Rows from block 11 of a small CTC image transcriber, named by matrix and row number. Rows with one number belong to one channel. Each number is 128 + 24 x the weight over its row's rms, rounded and kept within 0 to 255. All counts start at 0.
After each channel's rows are labels from the 100 images, of 14976, where the channel reaches its highest value: "top examples" is what is common among them. Only what is clearly more common there than usual is listed. The data: numbers of one to four digits printed on busy colour backdrops.
# convs0: first 3x3 conv (model.blocks.11.convs.0.weight, 192x192x3x3, each kernel summed), inputs 128-191
# convs1: second 3x3 conv (model.blocks.11.convs.1.weight, 192x192x3x3, transposed, each kernel summed), outputs 128-191

convs0.82 [ 97 109  96 127 108 112 104 113 124 116  93 114 106 117 109 119 125 109 100  87 115 100 112  76 124  97 133  82 108 127 117 119 138 101 136  97 121 106 122 120  87  98  83 131 114 133 107 112 130  66  54 129 141 148  98 118 121 135 125  92 115 102 127 112]
convs1.82 [ 98 168 121 104 115 127 161 144 130 133 172 107 135 150 114 135 120 128 141 143 119 103  75 115  85 132 133 137 105 143  90 124  76 120 112 115 158  93 102 102 113 121 112 130 128 152 116 118 129  95 104  86 108 116 121 127 123 128 105 107 101  99  72 136]
top examples: length: four

convs0.73 [138 114  87 112 130 108 158 104 128 131 128 129 137 135 126 150 112 106 137 126  79 133 145 117 131 126 110 152 120 108 152 119 130 138  71  83 145 155  50 158 123 156 103 102 132 142 136 104 105 141 142 120 146 126 123 151 126  98 126 141 116 101 183 117]
convs1.73 [118 107  58 135 147  34  85 112 120 155 140 124 110 131 169 121 149 117 158  78  98 131 109 129 120  66  79 130 135 118 132 147 157 146 106 125 104 151  70 136 114 116 158 108 156 129 154 103  63 135 132 122  48 128 129 140 129  78 123 107 106 133 109 149]
top examples: the digit 1; length: three; first digit: 1; last digit: 1

convs0.142 [155 121 112 115 121 110 164 112 129 105 119 160 130 108 131 144 109  93 102 125  70 116 164 118 145 142 102 117 128 122 166 139 121 133  80 100 150 145  60 161 120 142  90 116 142 117 122  76 109 117 140 139 136 103 111 133 134 119 136 153 125 127 156  97]
convs1.142 [157 117  55 121 141  26 107 116 115 151 129 146 128 143 170 141 144 120 160 103  94 126 144 142 127 113  93 156 163  75 161 149 188 135 124 123 129 151  85 151 117 142 151 121 155 107 170 102  72 168 138 148  53 106 142 145 119 112 116 112 110 129 149 138]
top examples: the digit 7; last digit: 7; length: three

convs0.80 [130 110  73 123 144 123 143  91 120 145 133 126 144 133 111 157 145 130 174 147  44 129 139 141 127 135 127 118 150 134 128 113  96 142  90  87 135  98  70 132 120 144 101 106 137 142 120 166 107 127 149  82 159 117 147 134 110 133 144 134 101 125 151 158]
convs1.80 [130 115  71 130 128  63  88  94 125 140 140 120 110 129 141 106 149 105 132  99  97 144  90 134 106  93  97 159 128 128 102 142 162 148 105 149 120 138  74 143  96 106 142 116 127 138 171 123  76 140 127  99  73 130 145 152 130 106 151 131  94 134 141 112]
top examples: the digit 4; length: three; last digit: 4; first digit: 4

convs0.79 [105 113  97 114  99 128 111 133  58 104 114 142 107 111 123 110 125 151 169  92 128 107 117 107 104 103 137 133 134 116 122  67 130  97 127 155  93 103  93 129 102 119 148  95 135 106  60 152  95 121 130 157 139 118 141 100 118 143 162 126 134 122 112 110]
convs1.79 [135  87  90 158 105 122 134  83 138 128 132 128 122 108 159  99 134 129 139 150 137 154 100 134  96 132  94 147 154 151 138 170 108 149 111 136 145 132 130 129 136 157 118  77 138 123 140 145 126  64 144  86 111 121 152 168 139  91 132 155 140 111 140 109]
top examples: the digit 4; first digit: 4; last digit: 4; length: one

convs0.33 [136 115  99 120 149  98 147 115 112 136 137 125 155 112  89 119 120 136 167 163  92 114 154 144 114 153 127 145 126 150 159 104  94 166 100 115 119 109 111 141 125 188 124 167 108 172 154 132 141 143 155  84 176 112 169 157 152 133 161 107 140 113 138 155]
convs1.33 [139 136 123 107 135  92  98  82 170 133 126 133 102 145 123 122 115 107 143 118  93 132 128 134 138 146  44  92 117 163 136 164 145 138  61 120 121 148 156 123 124 143  94 159 116 143 150 103 111 134 139 106 130 148 119 185 127 131 125 148 116 149 133 154]
top examples: the digit 4; last digit: 4; length: two

convs0.11 [ 98 113 119 105 102  92 121  94  97 123 156  91 101 133 103 124 114 112 109 119 121  93 107 132 112 127 121 163 105 104 114 151 106 105 132 162 147  88 125 116 120 122 142 111 113 101  88  92 122 137 153 159 120  86 102 109 144  93 124  90 111 136  90 127]
convs1.11 [171  66 153 134 137 156  96  86 125 126 111 165 134 122 146 118 145 141  96 130 132 157 151 124 139 149 119 125 150 151 122 124 141 161 138 118 114 181 151 112 151 147 156 117 150 121 146 121 153 109  83 137 156  96 144 132 106 146 133 164 134 155 158 123]
top examples: the digit 8; last digit: 8; length: three

convs0.23 [ 87 146 107 122  87 124  83  84 136 113 118 110  65 115 142  73 133 119 124 125 110 141 100 104 133 120 110 109 129 124  90 135 131 141 114 131 154 135 119  98 154 133 110 112 122  98 107 144 140 113 105 134 120 145 148  96 144 140 145 113 131 139 112  92]
convs1.23 [105 170 111 129 122 141  98 166 150 114 105 134 122 144 149 148 134 144 137 121 113 142 124 109 129 134 138 107 127 146 108 113 107 124 142 127 121  56 125 162  86 126  85 119 137 136 114 120 134 114  99 121 140 107 115 143 154 126 118 105 141 127 118 120]
top examples: length: three; the digit 2; the digit 1

convs0.146 [109 133 101 112 130 131 115  99 160 115 141 115 121 112 149 155  98 124  93 137 146 138 111 123 100 116  95 145 115 115 103 190 143 129  70  61 103 124 156 113 111 132  70 100 103 130 132  92 145 128  94  77 128 145 122 128 133 115  75 135 112 117 122 119]
convs1.146 [151 134 142 106 142 128 184 130 172 121 134 161 142 120 130  90 106 133 174 118 136 145 185 145 166 119 136 123 168  97 150 185 102  86 135 137 118 119 113 116 119 139  87  98 107 104 129 149 134 158 161 136 153 118 156 137 119 150 111 163 167 148 180 141]
top examples: the digit 0; length: three; last digit: 8

convs0.150 [140 139 147  95 115 152 107 143 112 116  87 129 148 113 114 146 145 106 107 111 110 112 106  88 118  93 133 102 107 124 130 107 143 105 142 119 110 136 119 124 114 123 153 117 139 124 121 129 115 103  76 135 140 150  80 127 114 140 111 134 105  82 108  90]
convs1.150 [ 96 124 142  80 151 150 132 153 160 119  99 116 114 107 113 140 114 144 154  99 147 123 103 120 109 154 145 122 132 147 140 120 127 171 140 119 158 125 113  86 124  93 128 147 123  67 139 126 134  90 104 126 108 156 129 137  91 132 134 118 106  96 117 102]
top examples: length: three; last digit: 1

convs0.74 [143 104  93 128 130 106 161 104 138 134 138 141 143 139 129 151  97 101 122 127  85 117 152 116 135 136  87 146  96 123 172 145 132 136  69  79 150 167  77 164 127 153 117 119 137 138 136  86 122 127 129 135 135 131 105 148 128  70  89 137 124 105 171 117]
convs1.74 [122 104  58 132 147  30 101 122 128 158 130 118 109 131 190 118 142 106 165  95 115 112 115 134 122  94  78 111 126  92 139 143 163 142 117 106 103 149  77 144 129 124 164 115 170 127 157  91  73 143 115 129  42 117 123 127 119  74  99  83 110 128 113 140]
top examples: length: three; the digit 7; last digit: 7

convs0.138 [119  90 109 141  63  96  93 112 159  62  98 100  92 139  89 128 110 103 100  91  98 110 115 124  78 116 103 104  95 115 118 109 136  97 127 109 114 127 128  94 108  82 125 127 122  94 105  79 147 102 109 145 142 141 113  95 138  91 109 120 123  94 134 103]
convs1.138 [125 121 123 126  78 102 148 132 143 127 149 125 127 124 118 125  95 137 144 120 108 131 108 141  48 153 134 139 157 109 138 140 124 143 142 100 179  97 117  94 137 149 120 139 113 113 173 104 126 129 134 114 100 107 130 153 100 127 125 107 104 113  97 110]
top examples: the digit 6; length: two; first digit: 6; last digit: 6

convs0.115 [119 150 134 124  97 135 141 131 158 128 145 126 102 123 156 163 137 139 143 104 146 137  99 116  65 117 126 136 131  98  99 148 103 143  94 107  83 146 150 139 112 148 136 141 126 119 118 147 135 123 137 111 155 124  99 136 120 116 125 156 136 108 111 130]
convs1.115 [117 121 151 163 107 153 110 126 199 122 131 123 152 156 129 118 132 167 118 147 151 165 111 174 111 170 126 135 155 163 132 141 117 146 122 124 131 120 137  98 157 127 124 114 110 118 127 159 144 134 152  89 165 119 140 131 133 150 157 117 169 138 114 118]
top examples: the digit 0; last digit: 0

convs0.99 [141  88  61 107 104 107 152 121 114 108 103 156 143 130  90 178 114 135 149 120  75 123 152 143 112 122 117  94 133 107 125 111  91 122  74 116 124  90  89 151 101 109 106 179 114 107 123 130 111 139 128  72 131  66 152 103 122 150 125 110 120 103 131 126]
convs1.99 [128  99 158 127 122 138 125 114  89 102 134 142 125 108 106 113 140  83 186  77 107 137 153 136 108 149 119 158 132 159 131 156 128 163 136 124 147 184 116  82 125 105 139 159 142  90  97 135 111 136 111 128 119 107 188 126 107 136 122 139 117 118 130 105]
top examples: the digit 5; last digit: 5; length: two; first digit: 5

convs0.135 [123 106 131 143  37  88 134 105 175  55 128 111 137 136  89 132 108 126 100 100  48  86 128 141  82 148 116  96 102 126 190 108 119 136 161 135 143 135 142 128 127 120 136 174 135 124 128  71 136 139 142 153 119 132 140 130 155 110 130 133 141 142 143  94]
convs1.135 [136 130 117 128  86  69 106 112 163 137 140 131 165 146 119 134 106 147 121 106  94 117 129 141  63 151 103 124 144 133 148 150 148 134 116 103 135 105 154 127 153 141 133 154 121 136 177  86 120 137 125 124  98 147 121 186 135 133 147 128 134 124 134 122]
top examples: the digit 6; length: two; last digit: 6; first digit: 6

convs0.89 [103 147 119 125 171 154 119 161 134 145 148 173 102 129 155 114 141 123 122 129 161 145 130 110 137 124  92 159  93 117 107 180 137 122  77  46 105 131 153  95 134 119  72 120 123 142 119 150 138 114 129 107 150 109 117 108 122 111  65 154 130 117  83 133]
convs1.89 [127 124 151 141 167 154 160 107 204 100 130 121 103 132 127 135 171 115 114 176 146 158 146 112 163 154  78 100 116 140 124 138 130 114  70 104 124 138 179 114 135 166  64 156 103 131 124 161 126 133 136  69 178  89 111 127 110 147 141 108 140 134  73 136]
top examples: the digit 9; length: two; last digit: 9; first digit: 9

convs0.125 [167 124 132  77 142 149 137 148 126 128  86 161 149 118 105 161 131 121 147 137 114 115 173 126 140 122 126 111 141 157 119 144  57 105 115 125  91  98 129 166 118 140 116 155 158 104 163 136 117  99 105 100 143  57 145 145 111 156 141 143  67  91 161 136]
convs1.125 [132 117 128 105 137 135 131 129 116  95 114 137  91  96 115 113 144 110 152 124 153 121 141 171 144 157 126 131 145 118 136 190 133 101 140 128 142 129 123 105 120 102 127 139 126  72 127 140 131 150 159 134 130  80 151 133  82 137 115 142  95 128 128  66]
top examples: the digit 5; first digit: 5; last digit: 5; length: one

convs0.132 [122 146 142 100 161 144 119 140 142 146 142 139 125 145 138 158 130 121 115 128 158 120 113 125 142 124  94 155  89 137 105 168 106 138 103  96 104 157 157  88 160 138 141  88 109 147 121 126 122 136 122 101 145 116 129 133  88  92 101 121 113 113  74 114]
convs1.132 [146 129 129 121 157 151 137 106 169  89 123 122  69 114 165 112 156 125 139 132 126 151 140 129 150 139  89 115 123 163 139 143 129 134  74 131 117 160 175 107 129 159 104 118 127 149 106 152 120 103 143  92 178  97  89 131 133 161 163 156 121 152  89 130]
top examples: the digit 9; last digit: 9; length: two

convs0.39 [127 101  86 162  83 126 113  91 133  94 133 133 138 130 122 106  79 143 128  92  90 109 113  79 135  86 100 158 117 118 122 128 126 124 112  97 135 119 139 118 117 119 127 133 142 156 108 130  91 131  96 134 115 118 180 157 161 130  86 133 150 141 114 131]
convs1.39 [123 113 160 153 101 129 109 103 178 171 126 106 155 162 125 137 121 131 134 130  74  84 111 141 125 126 115 129 150 178 114 125  82 126 118  56 124 127 140  96 151 110 108 147 149 140 113 126 165  98 131 110 145 137 145 137 133  72 108 141 151 130 147 112]
top examples: the digit 2; length: three; last digit: 2; first digit: 2

convs0.164 [105 104 108 112 132 158 122 125 109 130 126 122  77 139 130  82 150 115 125 124 134 177  94  55 142  59 103 144 125 127  98 116 106 132  87 114 123 122 113  96  99 122 120 128 113  96 116 162 102 106  78 110 149 133 151 157 142 105 109 101 140  87  97 135]
convs1.164 [128 169 129 156 155 122 136 149 151  95 124 153 130  98 115 106 160  94 116 111 118 149 145 144 133 148 137 124 146 122 130 199 128  75 150 143 157 124 141 123  87 114 101 142 133 124 136 130 148 134 141 111 114  86 112 110 117 137 107 117 121 142 122  83]
top examples: the digit 1; first digit: 1; last digit: 1; length: one

convs0.121 [131 131 107 127 107 114 160 127 142  85 102 138 130 110 103 142 115  87  75 135  35  91 157 149 125 163  99 118  97 129 155 149 118 127  69  97 129 136 126 132 127 126  80 114 128 111 109  93 150  92 129 111 113 102 127 128 149 135 122 149 124 152 138 123]
convs1.121 [171 114 128 129 114 115 117  81 125 150 156 132 146 153 146 120 119 117 141 114  75 113 144 167 133 154  86 159 155  77 188 149 183 124  98 112 142 132 150 131 126 168 116 111 122 127 161 113 135 163 163 155 143 123 160 170 128 125 111 164 166 144 193 142]
top examples: the digit 7; last digit: 7; length: two; first digit: 7

convs0.169 [137 138 145 120 123 140 147 116 155  79 141 128 133 108 132 132  66 105 114 148 137 134 125 124 125 155 139  92  93 141  97 159 117 161 133  92 132 128 136 133 106 138  99  88 114 145 134 122 142 106 121 108 137 102  95 133 118 123  84 135 113 121 140 113]
convs1.169 [127 105 136 160 124 141 149  87 125 136 135 172 139 143 139 112  85 155 116 136 146 158 163 143 111 124 129 138 108 151 145 167 114 152 143 124 122 120 106 108 141 158 128  73 127 130 128 127 136 124 161 139 131 107 121 132 123 142 117 182 149 165 140 114]
top examples: the digit 9; length: two; first digit: 9; last digit: 9

convs0.97 [ 66  97  77 111 105 103  82 105 108 110 110 110  99 138  96 151 112 118 135 107 129 132 107 110 128 115 138  86 119 114 120 134 149  92 120 124 117  91 123  89  95  75  82 127  97 117 104 118 145  90  90 130 146 155 115 108 131 112 118  79 141 132  93 121]
convs1.97 [ 87 144 107 129 114  89 160 108 110 101 154  90 117 106 121 102 106  84 136 127 122  92 103 117  84 142 117 121  86 121 121 156 124 125 132  96 167 131 103 112 128 141 104 147 127 134 124  72 129 103  99 105  90  89 117 119 100 116  96  91  97  98  76 126]
top examples: length: four; the digit 3; the digit 2; last digit: 3

convs0.98 [104 151 140 103  68 119 114 143 108  97 102 120 104 104 138 168 123  99 160  88 132 114 110 102  65 110 125 106 132 114 117 103 138 124 138 152  73 115 105 151  98 123 143 140 120  97 136 100 117 105 101 153 134 100 113 117 109 154 138 132 115  88 130 126]
convs1.98 [111 125 129 153  75 142 124 119 119  80 131 111 120 125 138 101  98 174 141 134 141 146 168 185  79 200 138 131 178 121 177 159 139 112 148 145 120 125 132 136 148 126 139 125 127 108 118 129 151 144 159 154 137  92 172 111 122 122 139 113 130 120 115 113]
top examples: the digit 8; last digit: 8; first digit: 8; length: one

convs0.92 [145  94 113  93 119 118 155 128 114 134 108 126 140 136  95 140 124 143 139 121 111 130 139 101 131  99 144 116 147 122 111  92  82  79  99 100 103  93 108 126 117  92 152 118 114  50 107 128 129 102  87  64 118 116 138 124  95 134 140 106 102  88 120 128]
convs1.92 [147 115 136 121 131 123 144 132 111  78  95 124 120  84 134 125 146  87 130 114 136 115 149 130 130 122 104 107 102 129 148 190 136 149 133 111 153 157 131 126 107 114 141 120 141  68 134 123 131 111 134 130 116  89 137 109 112  97  96 124 129 126 160  49]
top examples: the digit 5; first digit: 5; length: two; last digit: 5

convs0.163 [103 126  99 134 101 115 106 136 115  98  90  93 110 145 118 180  99 116 156  96 142 103 131 120  79 101 103 110 126  91  98  92  93 108 113 135  77 127 119 131 108 107 128 133 126 116 125 108 107 105 109 123 140  94 133  98 127 121 123 117 125  90 139 147]
convs1.163 [114  66 132 145 114 144 129 124 120 104 150 108  72 107 136  75 106 150 165 144 142 123 110 181 115 184 127 141 177 111 143 181 145 121 123 138 137 149 143  96 148 107 138 140 107 108 136 127 136 148 147 120 149  95 179 116 105 131 143 147 120 105 142 126]
top examples: the digit 6; length: two; last digit: 6; first digit: 6

convs0.104 [137 111 107 120 170 111 131 127 116 121 108 150 165 154 103 118 140 138 132  98 111 149 121 107  92 108 120 132  95 130 157  92  87 130 100 103  98 106  71 143 106 156 129 146  79 137 133 118 100 109 121 133 143 105 124 150 131 112 129 131 119 121 121 105]
convs1.104 [116 129 143 139 133  81 124 124 124 122 134  83  89 138 126 117  91  95 132 129  97 108 114 124 100 151  80  96 105 133 117 147 168 141  95 126 141 176 141 111 147 142 110 208 164 134 143  58 117 146 119 108  92 109  87 121 129 159 131 121 132  79  99 149]
top examples: the digit 5; length: two; the digit 6; last digit: 5

convs0.143 [107  83  86 112 151 114 108  81 135 118 140  94  92 124  88 142 113  92  90 120 138 143 107 125 120 101 105 138 128 100 131 145 147 120 105 116 133 111 104  96  95 103  98 129 102 118 115  69 144 103  99 121 150 154  97 108 147  73  84 107 155 116 135 124]
convs1.143 [140 119 102 132 151 124 144 142  96 137 170 154  80 116 139  91 124 109 162 132 131 150 129 175 142 152 138 127 159 101 133 187 139 103 129 127 122 111 103 108 107 140 112 119 141  99 139 104 132 164 164 137  93  65 141 131 133 124 116 103 122 126 125 141]
top examples: the digit 1

convs0.137 [121 144 155 134 104 140  94 100 125 136 132 162  97 123 151 129 115 123 133 113 147 142  89 119 136 114 123 134 154 145  89 150 124 154 151 175 157 158 149 100 130 143 187 118 122 134 134  98 118 111  90 115 104 112 143 115 127 123 189 166 145 111  84 117]
convs1.137 [110 121  88 145 148 129  94  64 121 126 139 131 120 148 155 114 122 170 116 144 151 169 121 134 133 102 103 149 124 161 124 146 117 143 129 120 143 108 109 121 133 152  84  93 142 120 107 132 137 121 158 122 131  89 112 123 153 145 125  90 152 142  61 118]
top examples: the digit 8; length: three; last digit: 8

convs0.55 [ 97  77  99 108 122 141 128 101 155  99  89 112 118 132  71 136 106 141 137 103 107 124 117 115 121 125 127  87 122  84 108 114 120 117 108  94 103 109 129  88  94 127 125 124  90  91  66 150 145  87 108 113 145 111 144 105 133 102 119 119 144 113 132 115]
convs1.55 [126 120 104 120  85  78 107 124 114 142 116 144 138 105 145 108 132 118 167 121 109 138 132 137  63 134 121 145 132 147 157 167 180 160 130 141 139 143 122 102 157 132 152 114 177 122 190 105 111 151 131 119  66 144 129 144 118 102 121 128 116 101 159 109]
top examples: the digit 0; length: two; first digit: 0; last digit: 0

convs0.129 [102  90 110 125 116 107  78  89 142 131 104 105  89 110 119 107 131 112 122 127 114 144 137  81 114  99 100  90 123 130 182 141 178 112 109  83 127 131 131 119 135 150 138 143 125 129 124 128 161  91  70 124 144 190 122 136 150 122 125 100 120  89 157 110]
convs1.129 [106 195 117 122 103  93 123 192 152 123 109  77 140 122 110 118 129 130 152  92 102  94  91 145 101 149 161 102 107 117 106 103 103 119 124 134 110 130 132 149 109  97 129 127 130 181 138  92  99  94 135 109  97 147  94 152 146 110 117 110  96 126 128 147]
top examples: length: four; the digit 1; last digit: 1

convs0.168 [117 138 129  92 147 131 124 131 144  95 124 141 148 110 110 119  66 134 111 150 122 101 139 122 127 130 114 120  93 134 140 125 108 126 125  72 136 105 143 125 102 120 106  93 116 137 119 124 130 117 123 131 100 119  85 133 127  94  36 117 116 137 121  97]
convs1.168 [138  92 135 119 126 145 130  93 172 130 147 126 112 133 149 114 108 123 155 132 123 146 105 127 107 110 118 142 127 155 121 142 111 154 114  92 141 148 131  98 145 134 104  60 124 129 135 141 147  87 136 110 143 135 105 110 122 130  90 144 142 164 149 140]
top examples: the digit 9; last digit: 9; length: three; first digit: 9

convs0.182 [125 125 120 111 108 105 122  77 114 133 167 100  90 133 116 128 113 142 104 124 135 106 125 163 124 160 120 166 111 120 116 158 118 108 130 151 152 125 149 115 146 125 128 109 122 120  74 108 119 159 181 146 132  91 112  95 155 107 130 103 108 156  94 138]
convs1.182 [166  87 163 121 123 164 103 100 134 124  91 170 155 138 151 133 128 151 103 129 121 169 146 124 132 130 116 118 157 149 125 113 140 162 135 124  92 165 148 119 158 147 144 114 145 126 138 131 143 116  82 145 155 118 138 128 129 140 138 163 156 158 161 131]
top examples: the digit 8; last digit: 8; length: three

convs0.103 [ 84 128 125 118  63 108 122 121  96 102 121  82 113 129 123 196  94 114 137  92 127 118  59 118  73 128 106 117 144 117  63 108 125 131 135 173 112 155  96 138  85 133 156 124 100 116 144 103 106 123 110 116 115 124 129 123 139 124 131 129 123 122 104 142]
convs1.103 [115 119 102 158 108 111 137  96 120 115 115 110 135 122 132 101  95 156 126 145 132 138 174 184 101 185 117 123 161 107 176 155 161  96 160 133 131 127 122 101 163 137 139 109 106 114 139 107 163 150 154 156 119 106 153 105 121 116 126  86 123 135 115 119]
top examples: the digit 8; last digit: 8; length: one; first digit: 8

convs0.180 [134 184 149  94 104 146 112 188 124 116  77 145 138 126 136 173 144 105 141 128 135 101 137 103  94 104 126  92 135 128 103 106  79  88 136 142  81 105 134 161 100 126 135 137 141 104 138 137  99 107  99 112 112  73 113 118  95 178 139 139  84  86 128 138]
convs1.180 [124 100 134 107 140 148 135 140 126  94 120 116  72 102 137 105 143 138 151 136 167 123 132 172 140 178 135 140 174 127 158 162 128 140 135 128 140 137 125  99 142 111 143 135 145  70 120 143 129 130 150 144 135  77 149 118  63 150 128 134  97 115 116  76]
top examples: the digit 8; first digit: 8; first digit: 6; last digit: 6

convs0.40 [150 158 105 113 151  78 129 144 118 156 128 125 168 115 129 165 169  96 108 158 107 109 148 112 114 104 116 146 140 137 126 110  80 141  95 100 118 107 101 146 107 134 118 179  98 134 148  67 117 113  98  85 125  94 125 120 130 138 100 101 147 119 116 155]
convs1.40 [146 109 137 116 133  97 117 120 172 121 123 123 104 127 130 129 108  68 139 140  73 128 139 160 132 176  27  77 114 154 126 166 146 130  52  87 113 147 141  97 146 123  82 158 146 128 153  91 141 162 135 103 135 132 117 149 125 135 110 109 126 127 122 148]
top examples: the digit 6; last digit: 6; length: two; first digit: 6

convs0.159 [143 140 133 132 149 140 139 119 149 138 139 129 141 141 130 148  91 140 123 154 141 138 138 140 128 144 126 117  93 138 122 177 113 108 109  31 108 124 157 119 110 131 114  90 113 168 141 140 162 108 120  61 134 131 117 155 118 100  66 133 107 119 119 138]
convs1.159 [127 130 155 149 132 157 153 118 188 121 130 149 136 126 112 108 135 129 127 147 137 153 143 145 128 147 128 115 112 149 152 134 103 154 109  94 122 140 147 103 143 136 107  99  98 148 130 133 145 110 147 110 167 111 146 111 124 137 106 166 173 160 147 128]
top examples: the digit 9; length: two; first digit: 9; last digit: 9

convs0.41 [142 162 140 127 144 138 129 137 154 112 153 115 121 113 148 148 139 103  85 124 147 130 130 119 113 108 101 170 102 105 104 163 103 143  85  72  97 134 164 119 110 145  97 154 100 132 129  89 151 120 111  51 144 118  88 115 119 123  75 134 133 110 102 155]
convs1.41 [151 108 159 147 147 156 158 132 170 150 135 140 107 137 141  99 117 126 152 163 141 159 158 144 165 171  68  99 151 145 152 159 146 146  55  89 112 117 144 106 142 150  95 141 134 125 150 148 134 156 135 100 185 110 145 112 124 168 124 138 154 137 165 152]
top examples: the digit 9; length: three; last digit: 9

convs0.44 [ 88 121  97 163  93  99 113  65 142 127 131 100  64 111 140  96 118 137 133 103 111 112 102 109 116 111 103 143 131 126 135 127 140 122  95 124 142 141 128 111 114 149 120 135 129 136 106 150 111 142 125 134 158 153 128 115 150 119 158  94  95 113 129 104]
convs1.44 [146 121 137 125 125 154 120 150 179 135  82 174 180 168 162 159 138 150 111 134 116 162 137 109 134 109 132 112 123 158 106  57 102 135 134 120  99  81 139 162 154 174 112 133 123 140 133 147 146 114  83 125 148 127 110 142 184 135 121 128 171 127 136 140]
top examples: length: three; the digit 4; the digit 7; last digit: 7

convs0.136 [110 134 103  99  94 105  93 125 140  98 106 110  68 107 105 101 124 112 103  84  85 160 126 103 129 126  93 112 131 107 136 122 155 117  97 118 105 135 113 106 125 100  98 117 120  84 105  92 160  88  82 146 139 166 132  88 106 140 148 123 133 126 143  90]
convs1.136 [111 167 101 167 120 101 156 142 109 117 135 131 118 126 123 125 112 115 136 136 129 109 152 139 124 139 105 111 138  77 179 170 126 109 118 101 188  94 104 160  85 136 106 103 130 153 144 100 113 128 143 140  93 104 125 149 122 106 118 117 100 123  99 120]
top examples: length: four; the digit 7

convs0.65 [127 144 115 124 131  82 142 146 138 123 132 137 108 113 124 138 122 104  83 122  85  96 172 129 126 124  83 144 123 134 161 141 139 132  71 142 137 152 109 133 116 117 117 211 124  99 143  54 116 128 131 127 125  89 127  89 111 151 166 136 136 137 139 103]
convs1.65 [145 133 107 125 153  66 149  90 131 139 136 137 108 134 107 118 102 107 137 142 110  83 173 140 160 137  67  94 132 136 186 150 172 149  88 106 134 162 145 148 155 143 116 178 190 134 139  70  88 157 137 153  94 138 143 122 129 126 118  73 125  61 107 158]
top examples: the digit 6; length: two; the digit 5; last digit: 5

convs0.43 [ 96 100  85 105 103  91 125 129  86  78 115 135 137 106 101 115  92 113 101  82  54  93 125  79 136 104 107 122  98 132 159 131 162 135 103 135 146 119  72 147  93 133 106 149 137  98 126 116 118 125 125 153 131 126 135 129 149 123  92 110 146 119 135 116]
convs1.43 [144 102 139 126 149 156 150  93 141 136 143 141 133 155 144 136 131 117 161 116 126 123 130 109 115  81 120 175 126 148 122 139  98 130 121 117 137 144  90 126 126 127 147 113 134 114 120 189 133  78 133 127 137 142 169 156 119  73 121 160 107 138 142 121]
top examples: the digit 2; length: three; first digit: 2

convs0.176 [125 144 140 122  63 118 110 131 138  97 144 140 113 114 153 162 133 121 154  84 120 125  98 106  47 104 122 117 126 103  91 113 109 124 107 135  78 140 127 150 115 131 150 139 136 114 115 126 116 119 117 133 138 120 117 119 124 138 155 160 133 114 123 126]
convs1.176 [110 130 147 149  84 150  99 133 184 119 120 111 154 147 132 120 118 172 115 127 131 167 109 181  75 184 136 143 170 165 145 149 122 147 134 134 139 107 138 109 150 134 147 120 105 115 133 153 149 133 157 118 152 117 146 148 139 151 156 121 158 129 109 118]
top examples: the digit 8; last digit: 8; length: two; first digit: 8

convs0.165 [120  72  71 134 114 117 120  56 123 107 136 122  83 144 140 141  85 118 119  96 114 113  66 122 110  99 104 157 126  92 119 114 134 112  67 122 112 141  86 104 126 117 127 119 108 112  97  99 122 129 122 126 121 124 118 102 114  59  82 120 129 117 132 118]
convs1.165 [152 126 102 158 164  93 125  86 144 158 156 139  97 130 131 101 146  93 133 147 128 140 143 167 118 178 111 134 164  70 164 145 156 140 124 101 130 138 123 161 144 145 118 146 155 134 170 122 141 161 120 158 106  53 130 100 146  73  87  97 150 121 143 140]
top examples: the digit 1; length: three; last digit: 1

convs0.130 [ 58  87  83  92 125 116  91 138 113 107  92 130 105 102  92 124 119 112 121 116  96 118 119  88 145 106 114  80 114 115 128 102 140 103 117 121 125  80 118 117  81  84  69 111 123 113 105 121 124 107  85 134 124 153 126 122 136 116  91  93 147 131 126 122]
convs1.130 [110 138 125 133 129 141 164 130 133 134 175 124 115 128 137 104 117 105 177 120 111 107  79 125  95 115 120 169 110 130 115 131  72 122 115 111 164 130 114 106 122 112 121 119 126 149 138 147 118  58 118  77 128 128 160 130 107  72 115 134  92 106 130 143]
top examples: length: four; the digit 7; last digit: 1

convs0.1 [ 99 120 105 104 150 146 125 140  93 121 106 140 108 104 124 105 129 155 185 104 129 111 119 105 147  94 155 137 155 126 129  93 125 113 126 173 125  71  86 109  81 103 157 128 150  95  77 157  73 104 118 158 146 100 161 102 118 139 148 128 121 108 112 152]
convs1.1 [136  92  98 162 131 124 116  78 147 135 135 127 125 119 130 109 146 115 151 135 147 158  79 129 130 106 106 152 140 147 106 176 108 135 124 142 127 124 118 107 116 144  98  85 125 115 139 151 114  89 159  81 118 132 147 169 137  99 125 158 132 148 163 106]
top examples: the digit 2; length: two; last digit: 2; first digit: 2